Rows from block 3 of the audio encoder of a small contrastive audio-text model, named by matrix and row number. Rows with one number belong to one channel. Each number is 500 + 40 x the weight over its row's rms, rounded and kept within 0 to 999. All counts start at 0. Numbers have three digits each. After the name is the row's rms in percent of the matrix's.
After each channel's rows are labels from the 100 clips, of 14976, where the channel reaches its highest value: "band" is the frequency band that holds the peak. Only what is clearly more common there than usual is listed. The data: synthesised sound scenes: up to three everyday sounds over a background. In brackets: how many of the 100.
# convs0: first 3x3 conv (encoder.blocks.3.convs.0.weight, 128x128x3x3, each kernel summed), inputs 0-127
# convs1: second 3x3 conv (encoder.blocks.3.convs.1.weight, 128x128x3x3, transposed, each kernel summed), outputs 0-127

convs0.43 126:490544540540449556574419487439439475472519491551500518475498517484498461502522486471464479536543470584457513539559523546475429476540499504507424476479510500539559479519535509467505525421496450454463488517494531460509478474519507514452486502485518468536420466546548487459522614480451518530434463535489486466414544472563538534513520502454406582500492496509584519454533554503523577519466
convs1.43 115:479529437527540519475448487485471471468422503529448486499463458448430430533431483455522459514467504460454526551500452545507467476544500485500535513460490556455578479535527551391421478486488480506532509475458517461445519491519480517476486497468505504489539532589451508484517604514463506592500509503426525500493571549512504548522497385541531517461495491474488459477437497449550521520421
band: 250 to 500 Hz (32)

convs0.103 117:495479491479446472509445482516460543516606473512546481493464486491476555484497528535465573614581525414543490586530498483519484515560520473548483618539465496507436481482439562440453522514460547512486447427488496482509475509468456510434515445492486434493471521458501436519447464530539534514492530484479463455520476463518517521490440551531527490424486490470483516417518472492525537516440
convs1.103 114:448470435412468458534500515444481490517511502531567532511450514488462493502475535524478507468432503461434478529499480459450512533555458484533514479449463523477426556491459482440460486441498510495563550511531535522496490579572522468579514542436469461507439429551407520476481454498544508483532507528460484547470534439448502477444521581483495525442543526443529498484456428499553525496587
band: 500 to 1000 Hz (31)

convs0.105 092:435499544442483557527484551491432445510391482501490481550479560516524555486424496527470524527523489485484457515437454528453409460472553524552489526427493503528486462533446522472471571459487491523503500534492500506478478498487514517475427549473495497593517471531504549455473544491553548457448495435440484464499536420432503506518517522607519512435542527493561501479534453519523500560438
convs1.105 087:489575552508498479530514544553485491489469484535492463484515520429438501480493543529454514487623506505460553526541497534473533511517498522597483552441480533519473419517469552452527555545539564430568468463488495511486549512516527503524537511462459445526541460547469545557432491511529524497460520485531473513498613510521496542483510557505577506587496573587501525504534525537481506474430
band: 0 to 250 Hz (84)

convs0.65 102:451566475470449550473505530441523480447544460511575503455487547548566490527475462521634466564456531470485516441450492504538500559417466489605501497483477481446536407562524447488523457435517517575466499515472475525487482458509489463484535513527503493399500513528549501466424537515444501504523507446468508525476467547574498506517569512497503543533520525449507491500492559481483533509491
convs1.65 097:511518424511519510539464482528483519473475535454504503492502529594449510536519489562503538539519481438532526498477491523506455502523528433549569558414408481493508431522525451409502471516493543461480452553453488476482536462493507516508512464535491473518461508485436486439505571501448460498512531461554515493465473592606419469536512518514553443424460474552464482442461525489472412516484
band: 250 to 500 Hz (42)

convs0.100 102:485556533511509485518466528472525517496477403534511474469509484551506465514494461542481491471508496473454461473484496490527429423454438436425444465481470488511547404488489513512492474447468397565546490511552501488464443555559592495536512537469491488476550451538515555432495506509471466469540558462443560576498532596527518580516490504461471525486499508496522494511515560419463503445461
convs1.100 089:510478523460499478450469495529450522481508500437453513473538505536495529512498459518563518502486537542454468488519527530533505487491574480485538454597579608528574497518459552554462496458571560575545511499522515466525506540479444514516470486526471542500543462513480601466507552509511479506479484548477427490571500507586414492558473473505499519487507457514501493529545521421418504519392
band: 0 to 250 Hz (43)

convs0.119 096:495528496477533572495487471510504505585473473487512451549423540492454541575530466533468487492504524505477473602475495471436487542669466441522520543489503476446468511503517474482499518477458536513495538498441487504558509475444402531495493509530515506426471519567492533480534447563458478493537518533475491438485548455525476436479502529410425487478487463498481486537429516561501463473527
convs1.119 112:448515494479505486501462537559490538542515482516450534532478482473467484459444482502561471488461501471471495473527517530480373477585501521565568424531531580524524502567460543516523467418457525557474471498479534548497476541493560518497445505522483506496555454479534535510471473527482430534507498479539490459531484520574437468481486409512477538546438473558542464559400512425495440508537
band: 0 to 250 Hz (35)

convs0.95 098:465519493480509503544460455515517455497518465562434485548468468514511485506526567481403551474471502589513529426473533518460448496528503532463485531512484513512523519487541451479534502558526494453528580479496536533515445508487466509580473521496598477451461459528505613467494523483582516569485518591464459472471500570540478468479524441466501497518535518516522471499520450566465591512593
convs1.95 092:528569465444514504530472418466560539447518522528547538465524449437507484469506497490512508468513499486500446571547497568501509495487512458489552481565454549447537550600485544561526433630442537469472516472418483442500529459492507474432529434478508513510498509485499549496526546540454562501490473464478460487501576458502463545467422529469444478479520505512503528526456530557481532518438
band: 250 to 500 Hz (33)

convs0.42 115:482470483516477496567437471497539571511516494530467522578525491487522462446503524438602443477457568471531461552473489516498545484485519476512580487432506461490557438469482491530500527458478490473436506503534498481530550474468486438395465513515502512451415487544415494505557454514537481518448528478530557514503584524468541536528625556504498420442536491489501490519533487509545474473492
convs1.42 086:492573522442472482449514447577527522497479484499494484411486523424507504505504497420454531525514481520517457524562588506552455509519538538508519524531574617506607484493511487515503496452512530462477482502464540487391506543503482510494460491448479546482542411484548540510581501517459515476471474526511495577515518483505480389474531441526494497561468528520539471574496521468491535515535
band: 4000 to 8000 Hz (51)

convs0.26 108:509519498569542512511563492537532496531490523483457462481458520508488528457479481587503469484535409519503478483477461418450459448427514517461481492487530485541513491451500456537478516469480473530516477483571490552474510552624582554525565479521532474521504447476516464521467501538532493493536470484426445489552519545501543421485404503490482473501534500484496526599507525450514434609562
convs1.26 092:598491437569498553485538507476499490499506430461460471505497485569473488530505484473518541440476513514421453474621452533526446472501525547504465586460488519548447535476537532604533470441524462491486458545506445528548556525490515437438504543509515483508483487516497454509519470511554577508495420501567477467510543514456527540467484506440503467515518546497526566594476470560503498517513
band: 4000 to 8000 Hz (75)

convs0.61 105:500514620504519474502538504444473473533448551468522513477501492511501462479437470502516530520551512515471556529475526491451519505466567466473390506487492545567424456541471503505572486595447464519478516462515517496481505463528554478444469516503468489522474433433553485487512501486544480453545510490457450476427556504536483512492495396553540402506535570472482571478588497494485489511450
convs1.61 120:436516518470557504487513543467526494407479494550538487569484497526510511460493504524540473485508468555464573536533481506563448473384514583527484552454463534436479443441448465481545508501476511486480494486416443486503475534379453483474510530526495495518505440462482431465464401495461447476533484482542529527473506464528486559539531491531456518533502510500519436544492505503384505529473
band: 1000 to 2000 Hz (41)

convs0.88 086:443566507472504443556563467506521531518472520484510537514525456516513441559495490455514510441521457525497492513531544512473443448487537463499544545573513435567658429454490517436543471470461475477488506524525439463550496555478461491479484462525550529552493470597524416529518490522435493528503504486439491523467529524455542478540498505507554449451511516452548445495511454542469438540498
convs1.88 091:478456451522445547481555557526511487530427448486435508518474501509453442455389504461448490457470497549505523463532498484562594541472504486488501488459485521498556537547469486520512382516531602505428517495426478510539527517553513475514551497512519489494459433514534518465452396555500497500499466529541489451484431476489461576540535498486450510521459528466478495466535479558472432504518
band: 4000 to 8000 Hz (50)

convs0.125 087:507434413480459559453511495476582588486556505503550546423455493445527530478567443459413458515506520572523446480523486556461479514524522521564538490530475407464565488457528497468511483491476448519499516532505397449516501455497497539494461462482474458482510541440533513527499464504475529444454475469512531451466523513560467523574496501506462524477482546464531506588516494442542438493466
convs1.125 104:462444491468522537516485482498511479524552546432491577508427493449496443488464487501461507468460418498482511445493519508507492506530487484629530499416540492398514453459493493437548590452476530501487607505467554512530502559510474471485529472459500432476563432464532499491413526438558460486438556464480519504507547496508461407504508512516528540524468488542513513487468490515488482529539
band: 0 to 250 Hz (76)

convs0.81 090:421558492467446529506495568485519470487420462508530496491479536485504575503492487517490455523500477613441495479497438476468447531535509587433481539529512481529540513506443496475440424427503564493487504507497479485493513491489499539452491471525556487521456434524515468469510496486464415440459484500497485512452513548553517558557483495485518595563532447462502516514572413547482436531416
convs1.81 097:495491466511519513461520511528492452557479438584526471522486532459506549552530463510513496478464536519529537484448507474551500423446515462514495525567495514523512509486549515496506571550490536455478535496524503508570449466519513495533486525480489458490523593578536517505467544540495457515504563479462553505401516488516533560488595432593434474440482545480506401553485452619518465499486
band: 250 to 500 Hz (45)

convs0.87 085:487515529533521522536415434497511498513497502483495498538492413462495457429548548534479453521430509446519505508522447437548470478502560482532557466525396505500514507474491468476493516481508416532519574448537610482588469491450439484501523526476524447514438459483549439444523483478521460490501424518500507478522513511479493466485514490519478507569483407472434575564520463522447452541523
convs1.87 108:481432450477479523450531469466467401528534487482525476450434518459416476475580527476478445487504537501468512518476519532448505506480514491493481464497596505504495503466455454531487446441498477542463532531467552467493514501549506452519493493494511474515530465505485527581513554501521442531543571519464657531502525510522468547482465508506498526471439453535511470536448510513568366560514
band: 0 to 250 Hz (39)

convs0.126 103:488473500490419492522518511542438562575399512490539471492431554489495602511547464442503601439564512473519545513516481509530528471505517558557478554562481474539489554526494519453527521507441583478449469486474457453516555478469422518452479442457488506543501512425503497490477573456503510438523568483451571462476503476543512492514425523496462492492486470495462536507515443535506512538490
convs1.126 087:527483487520491437464449497440499501505402435511556513534431584519526520501498512533579515540510542460493571520516526472441486537588489530502502446456526439551466467479506469503453542507448454568567520513511487597478547561546623545516496545557508527467511464545534470492508584506508525483502488437533525488488541471471457482510444519530445554454492492531544509476508521562524476470464
band: 4000 to 8000 Hz (67)

convs0.108 106:580483513521477378488537474540501497532478462460537584519488528478428507493472483559506547524526481457566521555501468506448456443495575539539475596459493499511499488494436581445424443509556467471572491504499499541510537472487471555514520515517550504531460483463451480468506487515520506485464493523539481473502518436515561548479498593462470541473471524501581486438523465443549501514406
convs1.108 097:468462492451489473454514494495457419585499473539473494517499489523489488464492458496467454586540530398432433474504481520543540442540410488455481466529494538494562494456478523498522523444526526533520505520520490520491490520543553465521501498427527533459508548546502488495508501549504552550506447432493434550537532407494528489428434591486583495504529453470506468413545457447496509483554
band: 0 to 250 Hz (32)

convs0.53 098:517489433499518529563508438482457514500501552443469476519473484488462520509383495546452525497545485515507483521549448519526469501478502501586459543488495547488482514511480445547502563438449453487497510530482489573583525505450533601493439457551507511440410465523433500552503440551564502534551509470510506505481589506607522464487506481441501530548516570511498440539462470480516517498472
convs1.53 081:548502501551522579551507542511488486502449512510454539481464526527498500508509401457525447436491513478474464508517446603485415554523514509525502454499551534520394466484493504430443506519468472551557553495449538459495530553542571602545584513491536520513542471499516493534500547507500553547513467511489486571486500521536495535560474456528588474491550476520475549499530432496545541446507
band: 4000 to 8000 Hz (53)

convs0.19 093:483484470546444502559486489465493453508476484499517559461524514510479524495506540520509467485446460480460554523526484436454448571589506481567548461489557448441486486496543482512510455465400429527501521564496445495533567568538492561503508428530517419508512509542499472518426540449522495467530526467476435519532414531430563486545478489525507495560511447516472451513512524568489421566482
convs1.19 081:476465458574445516511553448500465453462480428484464510511513450472453488498534492428513475519469488488471521471546428494518556462601531500549534637480537462506498512569485489521482544519529513449493536569494523535518438559493467464468515487548467482469494530521429498509519447472534523440496482486515462469534488580482579523408472501501522422513483551576507545562478498534571528471510
band: 4000 to 8000 Hz (66)

convs0.63 107:446495529471524565561486473466520430547507523475529537480519467535553520488489531449442500473456547492534509525532499481522560532436473478502511450513456506449475520545470474500485559414534514442580576500507495480551478566502447462474471525487487501517481464554505514552483527505481491445506414415454508395480513498508424515454414444587489580499479570495480495541558476509496460541562
convs1.63 092:505470539507560504533471481517522461515534532487499538470509447490484508475522509491584502540532534527528501481558573571412536509454565507587532528436477513471561464476539456486531469501526515539476427417434507569516459513489465500427604481453475506486537466523491506505600494502459413481411527473513499437503445457484491471535448536514590483541492508504554479507492488444535466533531
band: 0 to 250 Hz (71)

convs0.120 114:501483473531577487553458469488477508529519461473537467477467496510479564495497478467464535479518464540487501410440508534456539539470522497553516516494467496482467422485549510494489489455502451582574514494531525542536597665517494556522515451519527475531524498482510529446486532487510452395463478564506532502564528531509503508554478431456477443526494495481503489532542504460433505551597
convs1.120 108:522483483505482442517547534511514553516555554502480496376504490467489441454517445494551487536452506457476479476500459447468511516520518441567503469498515572458501486493544488516502605521535510541479449524521440547577564546504514515432514396557512436531485543470470512505544528467519467497517455514508421471427462498431526437422494455444472475460537524490437555480475506445511492477536
band: 4000 to 8000 Hz (95)

convs0.7 101:486490438539549470464446500502519406501493448472519477520442526547500527416473482537520497486538570504459487598457523518525476421467598494471505503462494526574442489537483450464460462439493564478466446476475498507489529492438422486466468585528523559428487478468471579489488486505487495528503457487476498594558514498499516563520486443504417503515516548511484513458465493580550479484534
convs1.7 078:587559545500506453577412526566526456512474493451416436492489431483503444529458429471528483484500507586531416532482512505504450493650494478520466577538541527465478525551508505463519570493514520546530482499505458501448462461567517502498522504492526533553461511490524495582487473467545540429497554466483508517424500513485484517535422503455521501539506507477522491515526530508521449511511
band: 250 to 500 Hz (26)

convs0.123 096:538466417467490537545489472526536485504461442495573493509477538540506486533543477468481522526575600485486496491492496533535499513415460546547471485557535464417536478507561474504553560444476491540546531503521507550497582622497430552474495425524489509538472517547488439558453516507497509525528432544486532535459454481566499465533452504498483499558507563545447484558461490520435511518515
convs1.123 085:609395479600524439500503444500479530501530588526449498511512464551507524498414505500516508483496509482490457500468480524523509534554475443567505479525553533510629517477511521502460540504496504508461521529449530521597617536498556530485597474501505509509503538484565513481505481407492523479472514457481501489508451550486506556526571464479447541483534490453499500459488517504531488476468
band: 250 to 500 Hz (72)

convs0.107 098:465442493469521480481486447479542526555476512471462532463507515531495538543547452497542532413553519498565516505495475515465411499486496448464438447514556466534458426415457457459506515455503437551430490454455492488494526434453465511471544496527539494526508491538612510527576468482530526461506622458541547508497492535494537442477432526464470518504537494500470580488491458514520488568524
convs1.107 082:435537535511453447475542562486515443451481405446466474501495570518490500522614494485431500540518461529439584544485554494529508474453483516477515521478475506596481564514451481561526508537570514509566529485504461488512510451586444500498483457491470516498532505556486518548495534542479469498434438455506423500532521514449514424481512497564533533495424521500544479478574525444494472479507
band: 0 to 250 Hz (62)

convs0.48 105:485584505475489491504523518478511542492447446478525452478469458470503535448454560498525497440489505489511469483549530565566525517548486500519458477487503439487514479460519482484534493469467504562491530470481461551505646550465524548403452409568474477475507475533509494522498469494589448503526490424529465439509567450466540473492450532490531447466498479486514471578574472483510412483441
convs1.48 095:528482496503484479561557495589559552518496478496495583557585512506554591481480520419534542520501482558486530529456438459532490574467484556496466509496510455516457527576523478477531510498524516617546537520549536509557438537540530525526521527532549557552454481446526502501494486485525529520527564526550445546515490532437512483493517466538592495477518562477478467485491499495590517554480
band: 4000 to 8000 Hz (98)

convs0.33 096:579552502489475478522500516501505510428516466594531486506605492506510460481562454484504539491455525493488594519566526472457464465513447499435508528458480506476570486433525482480479472470496522535523537509482493563508426561524512463525564552481520514499503467444426455522533427467571533467546523506560523489454482564487449446470447515525517528453442435524515501531472538570482568430451
convs1.33 098:439460520493536544470480518522494468507485538534529527541445545522465540506524507508545519553470476516541516526566493493490537472420531497485459428439459481488590446469495425453509455491511535470469522487481507583496490558496461508528518580407523499498481495469469480457554482435437473504525513529583514433506444494517581536580547534534525401516460483536471436463452579455498495552525
band: 4000 to 8000 Hz (80)

convs0.4 091:485458468565487472500461508441595534443511553568536545507453576544526522470484479526525430525477483409523533476423503550500478479492519498461548511493531504482474446529478442538507489460497491492511500492544435554487489527504523522468550453477510481447479435512486447487471481502476491457426513363517548481415444519436554522533489537529510521525530546422436532487564526485482459427487
convs1.4 084:534530495426452509518514442525435581465459492453532527469558489560590549559520573505554540475536507530486547511468556467514479475532543562383489596510521541525520548502455520498410509483519546526524507526516462458431460495457492471483507476557516436539491448476512461537519468500469560498459510452496478558474514516555462449511537448514476495472520489538481462586519541540475506554450
band: 0 to 250 Hz (32)

convs0.49 105:434476476492485492480466482513480482504507573574473578494548483539507466504504503447490497455565531575456516473519485470495463454569564519537523436488561430525454478511492481504511512516537471517498435540504508426353399437506467430526462514543437451442544471416510465497478496482421490514467511508475489435487519459435498475495491484467533484535540513492539521522553474452520545558508
convs1.49 099:513464484520556533436487460420461543378508516483511532472481479501566502602560541515552593476549446474568551513545497503523536552440469536554488522532473492491553545502585483529488476463472557480540435462486489481472498530531532462500468455459518448459464523557421468469519486485526519509481500576534509528531498511458569495506527503460508561501484522510453535569541510425506552534538
band: 0 to 250 Hz (58)

convs0.35 097:468471541508499547525467525574550485513463468494482598445546482506421485505422453507592493507545492495458485488491491512514498499527554485468494540511505539525474562452471487499496466433565497480477516496550457554491407426495525544559396582549486471487432458478451514469466487508470570483477447416477555542491482538506542527554479520510498421516514508533501469421524453436464523515492
convs1.35 093:531534561512517557525434447418441476524499473474538443492469476421445462490533544464428555493446525494517451541554468487520439532501480506436478563461480534535518490511510546540516489524459545567481503478461529441369456483483514456525488528477498499429546461499558587546462503477504518543549535469450511484483540457561436468578474492496571515506511471475502508494496420452487516460481
band: 0 to 250 Hz (67)

convs0.82 103:524492532522480475504480501477475487503415411485513480507509457513540577528507509470541471513469488465509509501487416450501487481501462435420466540507528487444464444493564468474453462495491496533520497527562502519495536540500534502595486479584490488541495483465413491435439465448508461404553535477495506517550504513509538489514379528417451430532496446460426483546548466506436452506524
convs1.82 110:483550477479498448476569492490573478483545461531411475516518491440584498464480507433501503476530531473477491522497532464534537465524429495515458491520462471494507528504535541533593535526488503455459457472597505486529507490510504461539499481591529490438509633505513521509542568465542560537536453557473509447520459442547599465535500474518476414476511430518461546477496554496476518513493
band: 2000 to 4000 Hz (56)

convs0.96 103:515483501518451425530425542509496454508415512518467534480511554534461503494506517500471525479581499454446568464512550511502481407540460514533509480507495525503523475483512483493421481474479474531543489500544511500489484548471532492465512527437547537411517459523460458493456448472564445512495569652503502478460501364482525569502466514482468459480442510520508521520455555496518477472576
convs1.96 120:541516482532487497498522480521498514510589520537538433471459479408560508400440478546403477517485481462499492509463425521499472470516422462474434446479464537475480448510486485451498477612500477476523443527432533478540488522486506463481514476563551464431536523470505503472598553479460513469516442551522524440494498465476549458532513489523564549505490508448546518502504524517518443498404
band: 0 to 250 Hz (45)

convs0.24 109:543458579551511537515531512470470516417409553560469514472555499461462519559536521486502463503494471450499467445551532574465446493507469509436493466570493490498546532501518534530441475525540524527570533568462527520451448456484452420501465522547461519491490493520504462442540568487530544446466543425510450442500480534521477462492519517559565531470514413535505499460412541503543546508516
convs1.24 119:479511507449523524541498474527518498445424503540522529494498514513472525447516569526506561512516501445391469453507438568480496495428507555506545530451448536467520484459463531443478431453532523548528504518448411431449480493451540444470557476449517490518527516578532465441501542578516519471557479545479463550484532470508452468524547437537470496457429538481522524539453572494505561520462
band: 1000 to 2000 Hz (43)

convs0.114 113:495484557507511478450490510484518504517511552510450524414552502532539469504523472496491518461599541440548473502501507501579584546428499508516539461547510490472461553440537467538541500485552521512507530518563502518562537532500578518458547577518418559598491534554507463492505567507500522453505424441484539444572499511484564479504450475516603526512448538498490462512529487525505522537541
convs1.114 109:506505505528483467464474538475492514415514420522487507466511579497467440472481542488476469458483541475495523533502592555452518439464460497502402496445495469481471526494485530538463553454534488536436486516548412504512488521473464508424506473484515445490448437491525522508445451537461483495445487437430488425475412478503451423458449513567441449447494495522524565434536528477477458480536
band: 250 to 500 Hz (33)

convs0.5 108:507440487523509434515575456537445460427476461502479534583564504520492500494381515536493503502485572507460525493511406569472437452540482486490515613529482528523552545515497453489429529495485467453544502477504551482497497475491502473521489466512486485583524461468475514505498488458578502539506529577522472504454541405430511483466543481492561467505475535477517486512428508525587493454514
convs1.5 104:482548476516471452466488532473448488485489401630457493506463541495493464484432551484541554564472506511581468457545516491512460460516500466524461506505487511476479581511488505468487488482468483519418503497455528455528538520512483458460515523488551501536459511527531497458458535497470570496552437550451538500467580531423507565486591513515621491427513461523469436459486515464528504499547
band: 2000 to 4000 Hz (67)

convs0.109 093:475490513513523465518474463474504501548490447537471552508528474454465504492558461446454500515451439446530504453443513404457449522472549481449515531516556495471507552531428448513502486457495532503480487507425478506475482469469513473538494587507498461398516537598489504439521487508495524488454499460496480468575528534520547437554472576495426554496625466482493508506550445473543521538431
convs1.109 097:484545519500434503484494542408511508479529510488424504477473474526436490539545539494520456516425494492461456519533462469580425462526482490426602537471449526526454580444408448529483456476492462437570474500510539492446512494457444473511466505452474520498493516488460483550514574507491459496532518483553495501531442479492461430449410563466481479551449460498539529520483489495442480442540
band: 1000 to 2000 Hz (42)

convs0.14 091:500446487499516490526492471556460358447485443554486575561491544508504538556457494533564543522535490506533476441534534489499479457502493465506478484460491455436513555514541481485472480465430543532540538543516482516489425498485498474467517489500534547469453540412461581502468514519429512534477509510530509568545506461554498453413455509495570491517450507580569558497514517458488433485555
convs1.14 088:494530522489468501534483490444537471529474502487593509464540518447520446509387565602493542533620538513522440488528551525534511513468575514482562485475494429468486498472501490488431493498499513595482447491470503486484562496493493559457505495506494542457468441489534564503564471484543498446573510475488541507445566525523509516471598476491566498461534462450462485439494498505533509476446
band: 500 to 1000 Hz (38)

convs0.45 090:482586446527467440503540520476459403470526545491539518521542516463521521527428490478491468457529507441459536453486562509449529548469489438450559511460507499441492423486416473489490553466487457500517559548460438475510488471524510498469496603515507464517544440499466523520474398452492493528610556470575542493478444554485567433532531508496511516497543501539454526493489495485514488479464
convs1.45 096:473476503539563558487426453489502525497503454499543491455463540566515493504548544546456501534480500491591513544540542472570497556472512534472562516434462487561526517534528456540554517551485469446428498544495485572503463471496470482535538527564534451501535551492464483551535538557543555432552514508519424482580460530444562553551469475492487462561471486465429497438543557462493505519486
band: 4000 to 8000 Hz (94)

convs0.56 102:426525441498464501525479496599464543512450545492513482554487502490431581525451461470417541487520579453499530584489513573448517503542556503494471518516561404484465507582507425498524567460476543534557516485499474519481523556474393487501529514462444481471533467509468504492482486549525481544527507542467463572508519452512537459520526547527415509512490520515459414500488542521504514485516
convs1.56 090:573418513523504524504533533515489512471506478510469534502584537475526544506456484567605440539517508538457470493556516510491432465551478524489478435452475541533489488539536548441470503497423527476562492473428548492591492558519416515467445506481525529508563511487506531568504473539535597517526486509484546467467562520521474569461509546479458527533500458500484549505547535402556499480523
band: 4000 to 8000 Hz (52)

convs0.71 091:479472451514463435484467492552492417585542483553507592513605491487440555530494492494515474502493425430490532478552484458471495404508535519484527539543505477364458499522407529464470466455502513516441536485496493505501488520446525457499482477492511505475499485470457456547470431532525458494478441416545463493498554495481573491501471546447486476478557501509505536472560455487493467542476
convs1.71 089:517433478427481554507458481445489470529478551427606515527529463430530447539521483527576461515466484444534511532527494486520534455505514503485542522443497482493486523508499480550485560464534456518548512515562547584527479531572577544522492519490469480503511450453453461497519505520499558524498496546468508534517587482498535520478503620497517556590503473500548449502438497499536578472585
band: 500 to 1000 Hz (30); 250 to 500 Hz (25)

convs0.34 075:491551502495517479491468435503420472519430462532516534544549474431431530439516454515519502523552530487498504487497490540428488394546471440505490477503443502481389538522481468514441513480430456532453457528491484486522583557507432430452485555448567489452500526505520464474525469484502565504507485494490504441471531480445498490476454588494465548492540442510516534553482527474524459457587
convs1.34 101:502499513593569528473487524498476488486471518547482506491540498471476478489491515582515482578485530526489455490551473516398445539493490617485566561473515450545503484459517538486485475532476471553522465471461563524470496570495486565545478519508490555455595430505444474462567510529500479498523544548496472493534528456474377516513541475526529541487436529521559502492428536448535505510439
band: 1000 to 2000 Hz (53)